{
  "image_size": 48,
  "encoder_arch": "resnet",
  "encoder_kernel_size": 3,
  "fusion": "prefix",
  "fusion_encoder_inner_norm": false,
  "fusion_encoder_drop_path": 0.1,
  "max_grad_norm": 1.0
}
Rows from block 4 of the fusion encoder, named by matrix and row number. Rows with one number belong to one attention dimension. Each number is 128 + 32 x the weight over its row's rms, rounded and kept within 0 to 255. All counts start at 0. Numbers have three digits each. After the name is the row's rms in percent of the matrix's.
# q: attention query (fusion_encoder.blocks.4.attn.q.weight, 128x128), inputs 0-127
# k: attention key (fusion_encoder.blocks.4.attn.k.weight, 128x128), inputs 0-127
q.9 123:108099133117098126130116143098185149153091148099096080180125090121074100150107173129135206135111099145181119116189122133167180172093168146153139114074197078114136112174090092149160102164126147103097154099072178093079177114101195095140110137159136133163103140140110131116128167089075094163110148131122163133127111157110187062115174147105067125130108139116154094110122125175170110080163
k.9 115:160171117116116137187100105094157099086161121089156086163109102125156101109098089171133169193153069120130155136121153118165194172130092169110138098143144174132070142184160167124109135170149169106135089138094155190102129132163154134101132137124094082093093095134154177135196150166056080093159064100146098132074151149085133145120190090157133128161126143180138107117071122134121106130113
q.10 113:126135128111076153128132137165193125161127097123111056201096042125098086132096135143134189133089070162142149127143175121160197158083122152112147106108184122132124164135110094142119061201132153127107127095072149139095165117103164092091132150129114115147078150137091102137159188131093114134146194088166167151126114146115176099086144135077090094187101130141133109159104128151164132081125
k.10 110:154097114167078105140143129151152125106117132080158100154122141088166133104170051140094176207151102109137125115068138137113146163059125145157172079143155136171097148194148148083126116167135140165080091144167159163186139077104124102124133104144073114085124127104140113106180101114131086108178088142160088094043130108085133137137144171182122126146120153156164099101143152184103095179133
q.11 106:100141143161181109148119180088166149153044179144136158125151138127115118170092118118124154152113164153204122121091104093161131118116184121142093113083160110136155081154148127088151182088098089104098166069137129090081103090156142120191100108123140151133158140144126173093107133074069121137101130124032105109106181164049162084154126116159154125155138122144123107140130132110107069147189
k.11 108:128132136107129110181105128068086185135157143087159130089154125069094169137140138100118130136088158105156123106180112148116089095131107156184102158106167125209072081168096188154162184080157152131090202166099151107101119094135132142105078181146156136128142106140099144098120091126102107104070095145107118070112168118165131138153173106182127142094144140130138143056120113107177120057151
q.12 106:088161139118061124142169132153176148111096119147173128160151118144071132128137111098171176183113078144091094121177119064151154086096146138131136121120206096100181115152128115105122117158061100055079108103127162134104181122147181113143134146130094131132088172108076130109154182120082114133122152095121177135109090157114188097137095132076113099164064128119221112131103154146133095131148
k.12 100:139061126174094100126138120136161151094170173095191062165126137100128122122189077127077150198091091094134134100100107144130151162043084162132129089145150142165091149147143188087140110143139143127067124155162151168178145078130117132130133117121068151062123131141101119107148119120138095098145094133159069082052104124096166136131135161204120105129137139177145096096165138162148112132130
q.13 077:132075165128192129117101133108182144131045120083118172136141114138080156185147173120106160134146135135164087116191132093146158135195142147175121120120163157130141130178159143144137153102135068121110152072107061071122134096132124067169138155136111100139117108095101098088106128141122159140080124155083122167172153124102134061177101223097096184095122169132118128135133150114174119081156
k.13 075:151131111054095132141091171099150159138099134099080154109144107045105157108120151123149165127130139150122129106125135109109087093170180152187157145077137101193176115177089127180090194114147155176111172124071202090128119150130120117133085177126161112189172096090170139073134107103093150145089182147125151117119132149123161086148192157110108088110095173142160098130107107109099109139152
q.14 089:152080088050115131122111122081107136070179151136143108141108131091088141112149160155130090119128095123090130105186136168089136120142067161132103130129118099130104141125090160193126079114167162148144117182081146158188130133111087134112163189192143119190114104139077093108086132161169128099079163159198136157187143114175127164120172111149132147061095141102133121088116114112183155081093
k.14 098:128190128089158151150097086095142113086134044180113129136101121190142132126093105149161142173156081174124124127159160076171168148163143148097200123144125124082117128142117098157070136141102138130155091184094100135090136155188185104137143160066166081118072134102180152185167123152070126141143133074132099125128120135140120128104164048109134159130154131097159160168067141111133112109097
q.15 102:091127123161150134101142172164187143127104121091107125142143124168121175154115119078117134142123131044136107113209094094182171085103165114156101165094185089089144103150114120171192133126078106106085136093142156067079154115113126088132139143120081124135074162094103166129112135077137103220098130100109154103162147149171052100157121168116105157153107095155151150117116158118149119070158
k.15 104:110134157113120173107083147097137088158082215103119144099124113107135074135104119113166151121110109089127190152085070141081139123108133168134120103140131113158107154171140142133119145143166156069198103132137181188112067130103108160116102125142087098176098099140113167069137191173157157077085095088097116164104184129118140107117135123102101144188125061146120087087185089159145131086109
q.16 076:117164114132057093147181081119070101155150113154096092122127178126146088089159145135145143142131116169123163080123173166128160119139125140158154152151136132140119093157134101093150177131081135085096070154159134162151121151149146130102143057122140156165147116166161138120106119106157091105176096181167080162089143126080083142119132044142181071101110143085165141072095135164094130226103
k.16 082:104121109191120106165129120158127129109168128115196084175128137156093124152106142167059134130127130112119122196118164149172152182080115135119093106164145162090151140047204175134137091144094154157169082059162057117079137113198111143136128100128092112132148125169104113147099200125146123140161104150137116137153074146098120167138100099089176150105172126156071166104105123137140140165091
q.17 093:136149120135123101140134115083086071141125094176115150087142172112182101118116123143132104114117170174147173101057156152079118148161107140143158151129057176150110098137173099056090179098170152128150080165165111157130098123166137172103100064103128109086166107129191173150124101103131106097170099134135098122075133116095109145132137071148174103110171111146098101149141126131100163234100
k.17 083:110140097150118116177149134174079156139178092133155130151157141147058179141121169140064082082114201131104074141130165134158117120133123117109055159148112146076131092060152118097167079114098113135133152077133078085104141127161107107137142099133120160094167138149112147178083146097145151169122122176120169135189078146087099141165074093084172129097174164097097188153100121096157142143147
q.18 089:168093117071091142137136096098067113066204137110138113102109149105113123073158145168121084136100124131071101104153155173072108126146062134123141100154077125158100152096115146153098082142130183149130110173098131169187109161112114160080163153148134146176140071144101089136120142160182126086121170140198148192145114116173165169112154086143153117071117133079136135098128112146134172092079
k.18 096:096178092101138133152134088133170100080153038200097121148134138192113112116126105135163115156173103194094137152141166095161159134159134107083188142156116126054138132091130087139074095132103142137131076157103066129103157153193166105146154145089144112104100156121153115206152132145080114166171147088157135143148077144127125136107129073103153116125132145103126167167057177123105157129109
q.19 087:125143172165087168085142156149074141175147061097151166112157096143193104080089090167137125126100158132131147088048165140099129129154102105131145120143106230110123142064123098095116153133150182076145135143156134126078109124090145172096093113097129116088153117105148147132182189095156125111142160089108159117055116185158119133152089136127154081199173116109129140176138122099115112142132
k.19 081:077146027140129096107166130181175130158115162158157112120144118165107160127151134087124080137169163143079148171110168126092164106135094133097050169120108111106134109140091106110153095140112108105128110081100109106194164090100078134149134087183083146082155192145108152211099142118168122144169160149130162100154124127132123167141069114123121130122070118123123122131121167125122203185176
q.20 109:138121111090227113152084126088066126142120177147134125130115159088127095156118159186100093099114160188168162138042157148130090167126143144116105103112077143165088107092127142116106163071187122174145162101164153126134077124156099140155109113146189133121164087162172134103102069129141115090141132168088063150115161131088150135096148114194130138094187140149070131126126114106113132173156
k.20 100:160157133139182117155131108074075141142156097130114155094146140103132187158133178158095079098136165143162065104185140127145081074174138124165130156107132121161144041154097117150153184085115087151080179147122113054087132123178147129131109156115214140137135106100153114141103065098103123146100133191090130083158132146136077129152145097155150168062125148112149158107073134111126106130154
q.21 091:156112145112074219088129130140145101146116084097113164130119072137182143132098090129145137147089141127142139159139159153094113131147097132126148126134126182107133178068139126119097107163132152112141158123087081128112136147051106159101088140137091084090087126078128129152196140137120148150117144040141173106126080142202122103128133178066129139217117092121111126195152154125176120057124
k.21 085:076131095101103139081141169148200103184104117184086157105101111160147125133144141092190137100126154159104162085102106113075177103131133104094114172109110122107120140158086085114093100174138116098105112122108141128188116096069144114119124122170104149098137205118142171167168102125166139129136209068144173139121164087164144115153088103124067092151084112094190101175145174112132174113150
q.22 066:102109117176059110098146102132131114073187124129125114100118159138139109075148103068107106168168095083117108103160095158111113107100118104142109188135156115093164125166139123151182090176066144076120055179130173166161178140127115121082142113106086140148098172102083113130145143131150095174107113176168182092093078106146042135129136094103133105146098111108183106080134126160111161149082
k.22 079:124082141167128129118127123167132103137160135133163102149099111190126098136100120121107120131138076095111143168104121144132161180094087088072103072173069163108106181061178143102145079188131175116200082122153055152124075149113125130103147128120066093125120123183110142147129212194150118116162099106143128167133126119108104153095087119082162139176164101127094124152188128134131159103082
q.23 076:099157138132074095169148120099090128071138118158173141113164194117110160117147152105164106192125102128103053125197081115123115076118155126128126120164169050108143089139077139112103126123077095095078098177149180160169192131175178147148143105105112190129135142155110123129097125127148118119114104169124135106135114142106129125129097066128152112098074143106217095100102135184103132190123
k.23 082:135062140186111114145137093139118161107224102113217095181076146147120149156115074147099119154080103088123125131134130132153167168045097138109140072176112125120101178092194153112123099120135141143089125163173105194152141097178136133143096095086067121111097122182089109149141185114137108110153084139155081170110088122087140153131103110169151155110140128161139125086121103141151113134103
q.24 096:135124098098183129149120086111136112043181206159154094143082183123100156145152114118131101156138095116088098156122078101147077145071116113059081099119130050145132145138119187183126061085122063196137109135133169158181132166148087114169177174170156153156112134139103102164109099190134144120142142127130129130151094089144137168101133127159103146124105107166130125099125089140117135088112
k.24 093:171106185105178162140122084067102110102109116182119125118093170171202104131120105142147098086132083133183088143156109120153111178117173093097200076162099116130095148077116110118123108126168126122141117197174109162129077135130196101139158106075211144139094119107177120142176080155096136106138116111132098135109113079129067118090152142098108128144161120120120160159171112139135100078082
q.25 078:071177153166127098145151118163156134133126152127102146137138157160118143108132116081154161130148101100126078085179073129176120093137188101123100135144177108082163088178136125136175151164017107125093099110161151139109140138141156104154193099084129172164102191112101123081129153141106097202118121143093141111149112139103104128158087126117105118191108156162203126090122136171056091146155
k.25 079:142093146149113129095125112140134096121136205083173087166112148097133063129117095118086137127104102064143160143050105182098141204053125160150137077146141131159134180150156173129164103143150153114168081107164155194113105109135099127106136100145087137142116139148094103103148184123149100093135083112166097175117129093135119160092140187124109125128151111224095094101189111165126114126090
q.26 094:084180180155108128127143134140107102179110096116116143143155098120141088097092110143175179163119126118122111103112158131148175112167138128104166129165142177099167073135176107087128181201066145054102097091132113144076125132100154120107086077101107108126157154120167152091184206113090113100135111098110145141069133170043153108135082140083127098167095140114168116137113144159111082176158
k.26 088:128092052155068092104136140191182110125124190096138092165133133100079108113159124114098136180139125128114129101093154157124144173043131175151095162120129123119127176130122163116129078151108127144097096053103127091163141083118079103109128076186039155129135159157071104139119159091156098154174165135169172133133111110136196162110112136160120077109137141164139105114157133150119164168161
q.27 076:163129147127216166159077134116155121181093161129077143144106117106127102184099151163097152078109132163185110083068136161184116156148145143111091096086124166136111103108141168130128166113166094202155175068132152106100077125115095083133104116145180098155157128137163151098115108165113130118141138119064088137135148109073166106125138175175102154144160121193046120119151127088134093117161
k.27 085:150142123083132125129118129093103134145071165125083156092138150071128145138114158122137117099147149103182108069154139121119069107192170150179125173101149079194123082207069113182142178094136073140106198137093180080116120113112135112107129152163210136159153124090161166119109059094093127107093154149108144122134192107147119103126171149137095119099101122114153137101110147125113076132173
q.28 108:149093159129132152093162142155125105164142120093102127092086102173206113102106084133140105125142168102126173150058167153080088165146108117144163120146068206180117166116164088085095137128155161123186144092095062129109088114101126161095062118095130115065184130097162123172203142114139154091176116078155145123068097116140128140127133154093123101165164113131082126166170113113125133131121
k.28 104:091120112109140112101144161197157124151090119181096143112140153144123121138158178073150112062134174189086139146115145130089096101147139087110095175106089120119180126086117075105130080126104100137128143078103099085151138143083085128139166098171136150126186193114117097144104097115152157175144221123120170113187111099155109109160093153106130078102105147087098143204143153087103184157139
q.29 077:156121134126085131126134212132081150139090092108162158133186136122174107111125138165134095158116190165167168130079178088079171099143129134170170124133091173180104118121128098096093170120148137073125130141109082138110115076135182208113072098110111094082156059138151159120148151053127156104117123110098134111070179162109123118182086108117163117106151142065126133128113165131148125152170
k.29 076:070146066148101071110156166152141164128152105119171145117189091147101148166166128121094115168113174136096126129133159133132148058110077164146049175100159139116132088123130128127156126095120113126072155120065125084149206099159092148126095146146089156096146142120055128158077113108135125176126166135127121050144102160121176146192096108184143129092087138121165120078096148107137143162161
q.30 095:156091159119141197093112112160151111144128127112075108126084087147172090137095097120094122067140131119124155162075147160093111176144107122127168109110110182166107193115166142156102107134162131162203166071094072122109084130070090121098147138134140089103135137079146117154153106170128151118177116081162152117118092116172146151094157184089117106162168124168051137168196113110153146068115
k.30 096:154163121074131156106122165140116086160050114180045166087128127102140122132112175094177121079153157184118127090111142119111098109201176073125137168066082104112163127138102081142108114137104109123145117101093129083133123172054107135110160131171162127139140166075189131132130099131110166160114178110133194142128149094163120090133128123078099094143112139094136145213138132099070132140134
q.31 106:129178166138193116154104133114129125183079125141095145132151144124145101145097120134141163100123177138160165126028147113166111147124198117121130114116123163162137092153166109094141201090129106127128132072161135103087091078167134151163075059088134133107157111137181193110132135079086111123152135123044105096089164141062142111154107139167141125137175120139082127120125143117083111188187
k.31 100:122110116143126087117137159117074146156123192072158138109144133079096160169134167130072091096111195083149087117133121177122099090121120143207052153090159109187143090149095169115179148080141111154110189086131124055109091106113084143125095113136143184157187103146103116105064097073153139141113137180123141096136151137134115136172122165183141130081135153160106115084163128129129126131162
q.32 099:194109135120134120194121139107117136104098105181091120139175143115145173118131111161122161128157098143189098142145165091164110164147121129158176132103103133138073131118085105111107152138185152193091159202097079091151126113110159095105108101088127127099121136127148183126119091095086107094100055116101046064096142132099102097121200101151078137125177185141155083139125157125157145136067
k.32 086:048175111172108111100187134160122128152123132128133085115091191176130049130149054099195071111143162148089113173110102152115120126142137134126118120132104069133102098085131092126105080163132113117160066131169172182126125115126165183119133084178115189124158161149138109137143172123141078085185157128145142177117109136183102178098112093106122095117122112162069134144149166133116097136155
q.33 093:128074139166084130108192152118139156161058133109100091118126124144159072144044131088096128103107169163202136173109185142116120154079192120162142137102135137189151178130105142105088141094138158117137184133129108069124116102158184144112056075128134168147179090131148091163132142093123139111154125153143122078124126159126162114114155132087106115084191124101099157118188176129108133152173
k.33 113:097162150060120119082180140151075113138146160108108150102133154106097155103115200085147158081091183093061160129096083158084076070124174119155073138142140109148180115151119132125155154085108071096193123119161162142137152169114084169133129137170156139198118098130087102102112130099191165149113160147133193165152101110165145128138060169093121142125116104122129133096152104151093102152121
q.34 147:130152115124140088124100157099117129175125177114155078137152078115100080142056161119101191130117112170173120130150118094192139132158192135146109176088121071158186081188110122191134133143107176102110117106136138082072122117124138107142116157122177108169133091117125143111095137122080059081093160174111103142159188163096171105017147118117122154109107140098139112125112131121106146141175
k.34 135:152057097167122092125173098123158166137163147171173104136196188200109111169153102070127093084169168084107154138137101137096076114112129142126080151137114117109117155098132103145154050109154127120147088158114083140136164114128119154091151097126137173091186172148093119149138121130128119153105131183168123151156121042153072156111089152106141097073096136133062154146139169080170123110107
q.35 113:114176163111108129106128117071145132142081167127169099149153108149105104171123118099169167153164104105148156189213078093171133140109198146142136101104161057135123121138112132120100097144193106118123126147168115104099200069118115107116126160131126159103131130124061164130118165165108120088101091086089099097131108118173168154080076187106124095095080106153128057146188147123142136085101
k.35 123:111120144067088183101168132123102158128123125161123145113121112161157128081055138153189150138122085133092129129145159125115167134153098099114150078132116086107129163122132063096122089169168144091166130175117149172157153162081172125121133155114144122164123139152203136157170133157094165087151166077126117157085151143159165165100154079093077076121122135062228114114129143079124089134070
q.36 130:097141118133184090153159138129138124107187159172159119136110185164105140160204155130154110130131153167098092056100134081129142141117078151140075088144134137145115103151127166142153135085112045122078110120209164168127130154142130101138163150148151141126118199192180154105085078098130121145091149156088133185096149076082101140151136099148110105084140144143169140151067121076135081156126
k.36 134:134136156107134180178104132106104151121145121094161170131124082138129184082118117201121082196124073144122108135150148103117177147127041109072153084187121123104136110115140175096117171169151144136136168120144147132152102113110163112175059174115146109121103113176185144122115149161130135058156082091094100110105108204101157165114173069131132169148145113099173103102110099098175109089121
q.37 123:165124178097119202098087106074105150142045165073131172064121141096140126116075119146114104144126116127132124148140079148101071132177200088117166157102101117160153126122140134129114128139139171124178134118119136082136102115059128181148114125155123126128183055087109103159150178179117140105105130097128161106112155171173130136113146157098162153109151134067080153095222151134149149118165
k.37 126:124139151176093101156099164156148125142132181138159072170101149111105101168209065095091151144170100121163109116126116115183115144069123149125088138117157144169109121156142149114193105149079114154068091090172140136129118099120131122106173082167079175089118104112077149094153138070108067131129110148131091098106145090073116082116085155158176114180104181148099153178152162165123134156169
q.38 135:114192183130091159129126181132153154163083138106140102146114121136084062185156142093144154113077151142134131169138162110163134120106200155188115146067179155217139100132182121092124163088141086099102150101147148071027125129126140116082126139088149147123124124112111128139126165079071119135129172101113177137125138134131148079130161111101180074138127135099153131167144158072121112111171
k.38 128:143170080176151085137094064055140095093137100177133110148127178145132158165128148096127113119204139100168112123153096131177143152150170157158155168119121128097096081142135075154127136119106120151142090128126141108103148094176125056095173138115132120086121164091100146135105126153088082185143076190161072112174112096109046154103156129114151144070074141164082130116083150166124162145131
q.39 145:134134150135213112185151104119110161135160165135172138105159181147139154101100125160156143144116154106114107104093128110173081103149156086099116118151095133154107084109089167111150184101136092143096131147174126147148087135169129138117059085092211180133191102176163134101087090113134127087120128154074092108089180153087131177126130110208127143117182159160124130068095116104082085146151
k.39 112:052138101148104098085088158099106106168097128159121167089111147152143140125112196075174122094185148132070174084122120141057143122136126134129107176130106098069157146121136092167098117140098098099186088104130189148152143105065117134139122138177094101177134159142152164079119138137190153129124142140146184222166124101115136120142086097066103109147073085097130133124150098131116153157152
q.40 131:177107068126189075164118126100157142088161169155128099160144133087089162149167148151099124152117112178104102092154119100141099126097125123117127099107107080131106109152067146137138134095165102174066161153139185118193156113154165104167130119125169155142115155173168133093059060115120120145132128188106073128131116119077164106107150102221081129110139184118161085073091093124137120160122
k.40 113:077094122135139099125120132148142144150169167162208098159158107166065155123151111144121114171130137129082085146141141127115121103084045129063059158186107174123164118090112139072171082161101085104091092099113043139162183156104128133150142086159085205094161160160106138130091149129174164115137153134146147118132141123099146141125106088196147100136109154118117097119121132106157168168154
q.41 093:098105172125153170132145147177108140178082140139157128149111127170158125156092110151149148122087154114136154177028162121138115135079155132081098139141161151166156154076188115085120143110113097109151144080112090160050075148143106160140048133103129130133187140133146155160180168118051161086153116056105145120057141155115149106130157140123138129186134092130077164166116123092137105128143
k.41 107:143131109129088101123133151099136143137093140078091175081150126051148125120145158071143153153147108128120141055126123146090086120112125139176167189061147128168129122211089160154105195101131157123101138126131241106131109070081108151139084131151083124159140104116104152060163103113151096155093103163134170125109175152143180087137128158137090098131139135120171107068153108158132143119156
q.42 109:165052132084151170103117154154110106147142130091091103128094098133185134134112129147094090073123145092151157167082145150094127184134094156115164110120096164187122184100175122158081116142191162156177145120087066138090064138087097142092116173128129099123160121118144113176133137110139161117127114085157127135115132108155079152135167173117104158140189097155062146168149099081174169054116
k.42 116:100140118115126136117119151155161125151058088146061196097141116097178106122124161076168116115151109182109168107078150134057098087195177082121154167053123139106169127180112089147081143097120096120128139096100177092132098123060112171136122109178152113148135139071140135122157132093133153176119182113095176158154156149165147089166115143100101097143084125075144143147141116122081147136179
q.43 097:075192154161052150173184114209154095106127065138128148136118117150136111088159113118154168166133091122084090130141101118118167094121100110130158119149175165089151127170132133109120108151046131096093077117166114133105147147155173118127157087061109159123073168124107127148193166127110128160142120091146180156099114123091119117179088094090159091194119142130191148140103130176095130159114
k.43 103:151067137167072091129166118165161159125102175065169078175150135073113131133158108093100147161108133077112137138073112191107095148046119118178119133117166139137153147130148153079139109106139185146093152101145148128155132106097083114124115078141067162096153141147072096103140151100180116168143072150141141107110085146148176139136104188152135081120146132200090109104200122168155139149129
q.44 113:156090137118086203102137125166179105136132104080107088166074054133144114115125107131110129093111106110132137164142135158111160171129075132122166122115144153126115188116159136161111053161161154147159150100091119116111123142061083116089123154133109097117093155084127087162177146146115143125157136074173182146141066142205131141115155173081088116178136114152075133153169120103173157047090
k.44 101:098125109105119159081135135170172098123048140144074144117106129132165081115137124082185133136154088187086177101049101121077122133145139102110169123100098111123133166177117088118096114168130092112126117108108160144207116118029113128143156092187104117122135165110165143107154106119170141137149177072120171159099152113131142104117122145090072084174077118108167107159174153140079131168143
q.45 104:081150136110058146149135098130143131073146107111173135138149124116073156105144115093171145205107068117099074115208093111134162065146112121107148130155177098101141109140079154127147100166070132090085132172117158152136179136138186122137168135157084136157064135134038106105133184126117129141082144111128161121157131165164151145147127126116137131125069161123210126089091147175152094102135
k.45 105:112109114133059116104140081129162154104125146095158078183129119142155100109129059131125181208146089087097161111091147122134171173060117184148186106130186129115130215160133130117100113149145159131103076183125178186114164103148133129102100126094052116102094131140098118110158146114130119120163105125200081152097112134151189140108162125156122092154113121182161086088151135153119116138104
q.46 094:117128151173136133115146180121180167172036118094125151156172111134111115151084104089124158143126147117190128137140112092172160115130172127165132160113172148125163109158141101100150185128113113067091156076137102073059142074114173115143087103109098132103146163118151181131133144061078130150110113108060139064098168173104137074153084160094134110163127140141125125136147164113162074116192
k.46 093:110126125124094108114088152108140167148138176048144139106154107051092143158160134107135145137094142078143176112125111147089109086125092178174066149080176123199102134179104185126154168119170145117115171117105199139124111084093083150113081158171084116138163101143096169072114142132148122098078115122110127117072186157160178130173147144179115102119096112162151097060145124123141110128151
q.47 107:120169125130187096183111133124077137133149133135166137106145172109116124128152140185117136123110152137117147120057140102156126112135174125131113111132084118144122074156132150118144178095102114148114070120176141124104087128188154161185110094109133148126173077184153149095099117085086109109118142180091089151117201133016122120137127073198157145097144161106103169088088128124084117200177
k.47 090:118126134178148076147139109076110143090147168091180092111161135131064138138120116134059097189115146089187050140157111142174131136108139177196089156131173109143132091118117155145148190084140142134102163145126100059111122130205127128127115126086157156147119074122082091090077162095140111148114115202135118066143103184099114165100151119156183160093127131151096133086136119160139144132134
q.48 065:134089109089166157137090121120171158110074142116113113172127084112074137192161133170130132089102133177127164108130171104154155130132133154168130120099142106160082138163089158147136109078191119176121186149118107107154104086127121070139098185151151089150094079162106102113045080131123180105095136132101091140200210150148141136144165144154115172082179142115099128135101128093136131063171
k.48 072:115183138081150141142093130073123142135104123092104156081124147077124169123151140162172135162153145115148137103148118086158116089178152159173177164077197117149131094204104119183089185088115094136111157184135184100102138119191124138115100187102179120155103100060148126112121059115059133124105146132126093088117159148154153108153167117157147127131091134132167157080091141107101068138162
q.49 098:098153126098108138140113074128167142075129138118153121173115114123043147141166130093128142168133070128122064108222115112163140107090104123084110116143171077103155143138081182174148059157099077143112147151110169148172169148114127091132201175157141126191060131108083086102135110189116125130125152114134135126187123128151165143117130148108121113124079167144187120087128124162143103071116
k.49 091:191122132110122153115122073107159125076111117140118096160098157125209111111125060140142150172135071119152133089102129108148145182117132139141223061136154117149093184169146109135088118157144131150106097177158158168153122111117180113118132142093114121118083122106175135096200067135078102085152097107165100172084137104131150096075186145143067098139115132163167110118147104158117067129098
q.50 090:138151105179139058143151163132111124174123125172101125093157177135178088122111135115129116109138174158147166123058127138146137142133178117154148152133075138129147099133161099049135189108121140115122104119152139113123101122190167156140103054086152161085197153143178145138130104095122093129161101153121104120067157139060108133126127058165145071122168111118094134122123132115064140234156
k.50 092:112126126168141092170146136142075133130163152088176114159141147122072170145132173142073113067095187104113103169158130147152099120122114143128048125158122165139140095028172174104195122101089145122127155059153090141103124142162063125152129116133111136125160111187080115123073163134142149136109095177116147145124090123085105159152094141142196139081165126157066159135113085111148168157130
q.51 104:150140130110231125170110115091101130154107172164106142134119156078138103159120136167117126099111166176166164129042151135161103165133174162122132089111077151159105099116144142094098192083162096174128149083162143115116067097158120159161097087110182106122172096165186149104101099115094135102135132138068081133105161132055164093125126122182127141120167134146069134142118131101102127178172
k.51 102:163134130142146112146137118084087164142143137114119175096147145079110171148136170128084101088129189142180053105173120157142086080175151138186090177092153115176137050142090134154146167073120094168067205123122140060112106097154122125142118139138193163137156096121135132131098066066106146147096136174111146089152134139120095113169148125165138126060130153125130144098094120138137108149183
q.52 070:140155175100150148126117128105123119161025091139118155159139109125147112173092144132129154108142146201175160145043131120121116140136144123119155085139104162139121133129134150059070198116172108053163126094123082134119123075146150162150075131136155106115179085142137185095130111137109161037150075104064095122126171174081188109128107164094124124138135119115094114168126121090149122148125
k.52 078:129112102119141090123131155146098173129126116125112138115147120083124210135154152126111120102095194140122109046148163099118090073133138145164094181108171100172156079171086133154135143101115073169041166131112145067139133079124102106125094164142142170125180144112153111142114037072125125138112189156144136121115134112146160112182127131214081126071122154138141139116067112107128125157161
q.53 080:144113120110060096141156174132068130120128083139149132100138156126166128087179119163158088121126153141089132170103191123074144137135107152174153094167103171162147132091161069068070140085114163068122085145134101146130128152150183178119106084068151174090196120143135130144134144051134109072144126133176143144069128142095141116131132072127152083101145151069137120161120116128114147199157
k.53 091:100123094178125078166173115178152161091153089124146095158160126143076138126142129145099132154111157148066117194132146140140147134099097119095102129165122127056175107029179133091122098106084163136116135083122076122131183158155131152159134102130100148093145136171111071163070172146167159196157125152136139087160042157102123151148070124137179109104137149124089125148107134125142177162122
q.54 081:071169134148119141155124068158186119114112144131120148151131114140055148143113112098166164169118093132097083118193090108180123070126153108073140138139188080130138100147105198146165134171037058146109134091142168141131126143122144052169163142147112142166107140139105114096149159178087148135140168115099141119153122124099148120157113144110108138171091131125211105056124138144107064107141
k.54 079:161078163149121149074126085094164118137109175110131081160084167091145075146123084136137144097097110134174119077119096115155131178070161168167177103155151109203080210152098105130123078157143141127114099145176187177133067108112166110125131096141104118150153152149152140107157110121110111082165153110168111142106167104144171116072126178170078086130138110177098119101175102177148116137158
q.55 101:073193140158171099166127147118158149155074135127144122140171136128094139161120117112141163126134128134148140122096092082181125110103217117118102138124169092119154063168138113127169182100083097123088115085180184094091139087198150112179102103104131132126129146149119187091118113075063101145111141142053092100110186163072109088120106120147140154127124134143134128098102137128111092172208
k.55 101:137091153183114117130122151078101126150128222044157115122119143066120144134140120136071123161103153044165078111123101174132127125080109161193112109125177109187116120146133192122171156099157138152101162135167159109129084082120108145129098105127126145161142090142079098059095125111158112095094086175119108087091150147107143138138143171187137132121141131189112105054169121160143114126137
q.56 077:151097093079060131127135137072053126076178118131137116097123148123115109079181128183118086139109114165101121119156213175056156116148059161162121120155086126176087162076126124090082098137163159111144114178105121158175107131118129179109130132138131141153144076163136093137130146126178132077130122154181099143123145147135176145106140076132182086052138149076122127138120123148133170150102
k.56 081:115152067118146083162145095145136157082170052161158123150149132189110147112147112126113142152144120182089121157173153107165158147144122113065142152149132133028158120072141107137086107126078128142122108126125048121112201140196141129131142138117127110083101155144133129191129106149116130187157118124146146103149063146154130147125108068106193133098129163090143175169064163072152119145115
q.57 067:074160140183125073135128112085084106153117127170070130117117168135168116102086150123132155136145128131182141108063117126165097109139191122119122120132156113103157072131168091076147210132039142108090111102165158105104091139175176160134139068091121152116143153122196143116135135094108089191142138174113103118099137146049112087141102114129175103152121129115144138119116128158071135209154
k.57 066:101111103194129089132154140142085121168190150106188106154111114169104146161081133143077097093092153076108107143120157193120145181090128150157047127141130135126137159082173184124151092117104160137142103097122113112091102133148084125117123099085082146154134116200066115112102225118162141131098104152142151165132078122123130165147091143105172134102163118194089103099161076133159159140099
q.58 099:072153125135116113130129128135168149113119141124168140133162148138076171141119102079144150165129101095124079116181069082172114059108163098123097154117208053096157083166104122150185139137049074101082123127152173109119161128159150105183152148127093148152077170123070127085112158114115126177110139135107155088173151147147088106159109139141126148148083150117212117093101163143123102117167
k.58 092:117089171155095120118111107107136129130148193077171097147094126114142083147114072129129140168098094067155166137084068151125159166072111172163149065145163111158080182159136159125131108132167155113147109170152181174138096102123135129121131120092088122130086118157077127098143173140161099072113086123139061143096155114122135140095148140163104152162126090203108070075191132176157091089112
q.59 089:166084077122230125142070122118140149120124173125125103139117130115096116179142142152066131057121157164152144128081124143144100151107127143130095113077111119151095125121144161166149112068201124200140164112124150099126097100129084107156148151147190100151147097159149108105085068148143125147123122170116082155158148103097141133121184156199123166094166128162018138117137112086129138101142
k.59 090:185188150076176151148115110060099143109108103131092181084157128083145148128115176124148125122147130130182115094173122132156080100204173109157133163091138137146104046183086122156124205088131121138111178133088144089083136152132123134106124194100229105135143098097154153119135074127074152140076119147079137095132164153134098110145171145116129154106127136125160151113103116096140093103134
q.60 085:137072092095065146096145130136104131082167120122134093138115098104100114138141148159100101105109118152128119143202151167077131134113034157179139155101126119110101170109095126158109076138205207133152134199075123125164152126096102105067156182148135125176104112133100072140115125153185140110100132134191133152157144105197116128092151089142129103088157122109104155138133148089170171089084
k.60 081:135208112072130175163108107138138131109110066167114152116156083140138162100156125124163151170183076152091179172139133058119143124219129117077166152131125141061126101147126112162084157141092101101179102168089125153109181141142138139143125171103160070089089127094133159172149115170082131150159094076102133148127110158150119117119135081108157146164099144061158179154071122113134104134132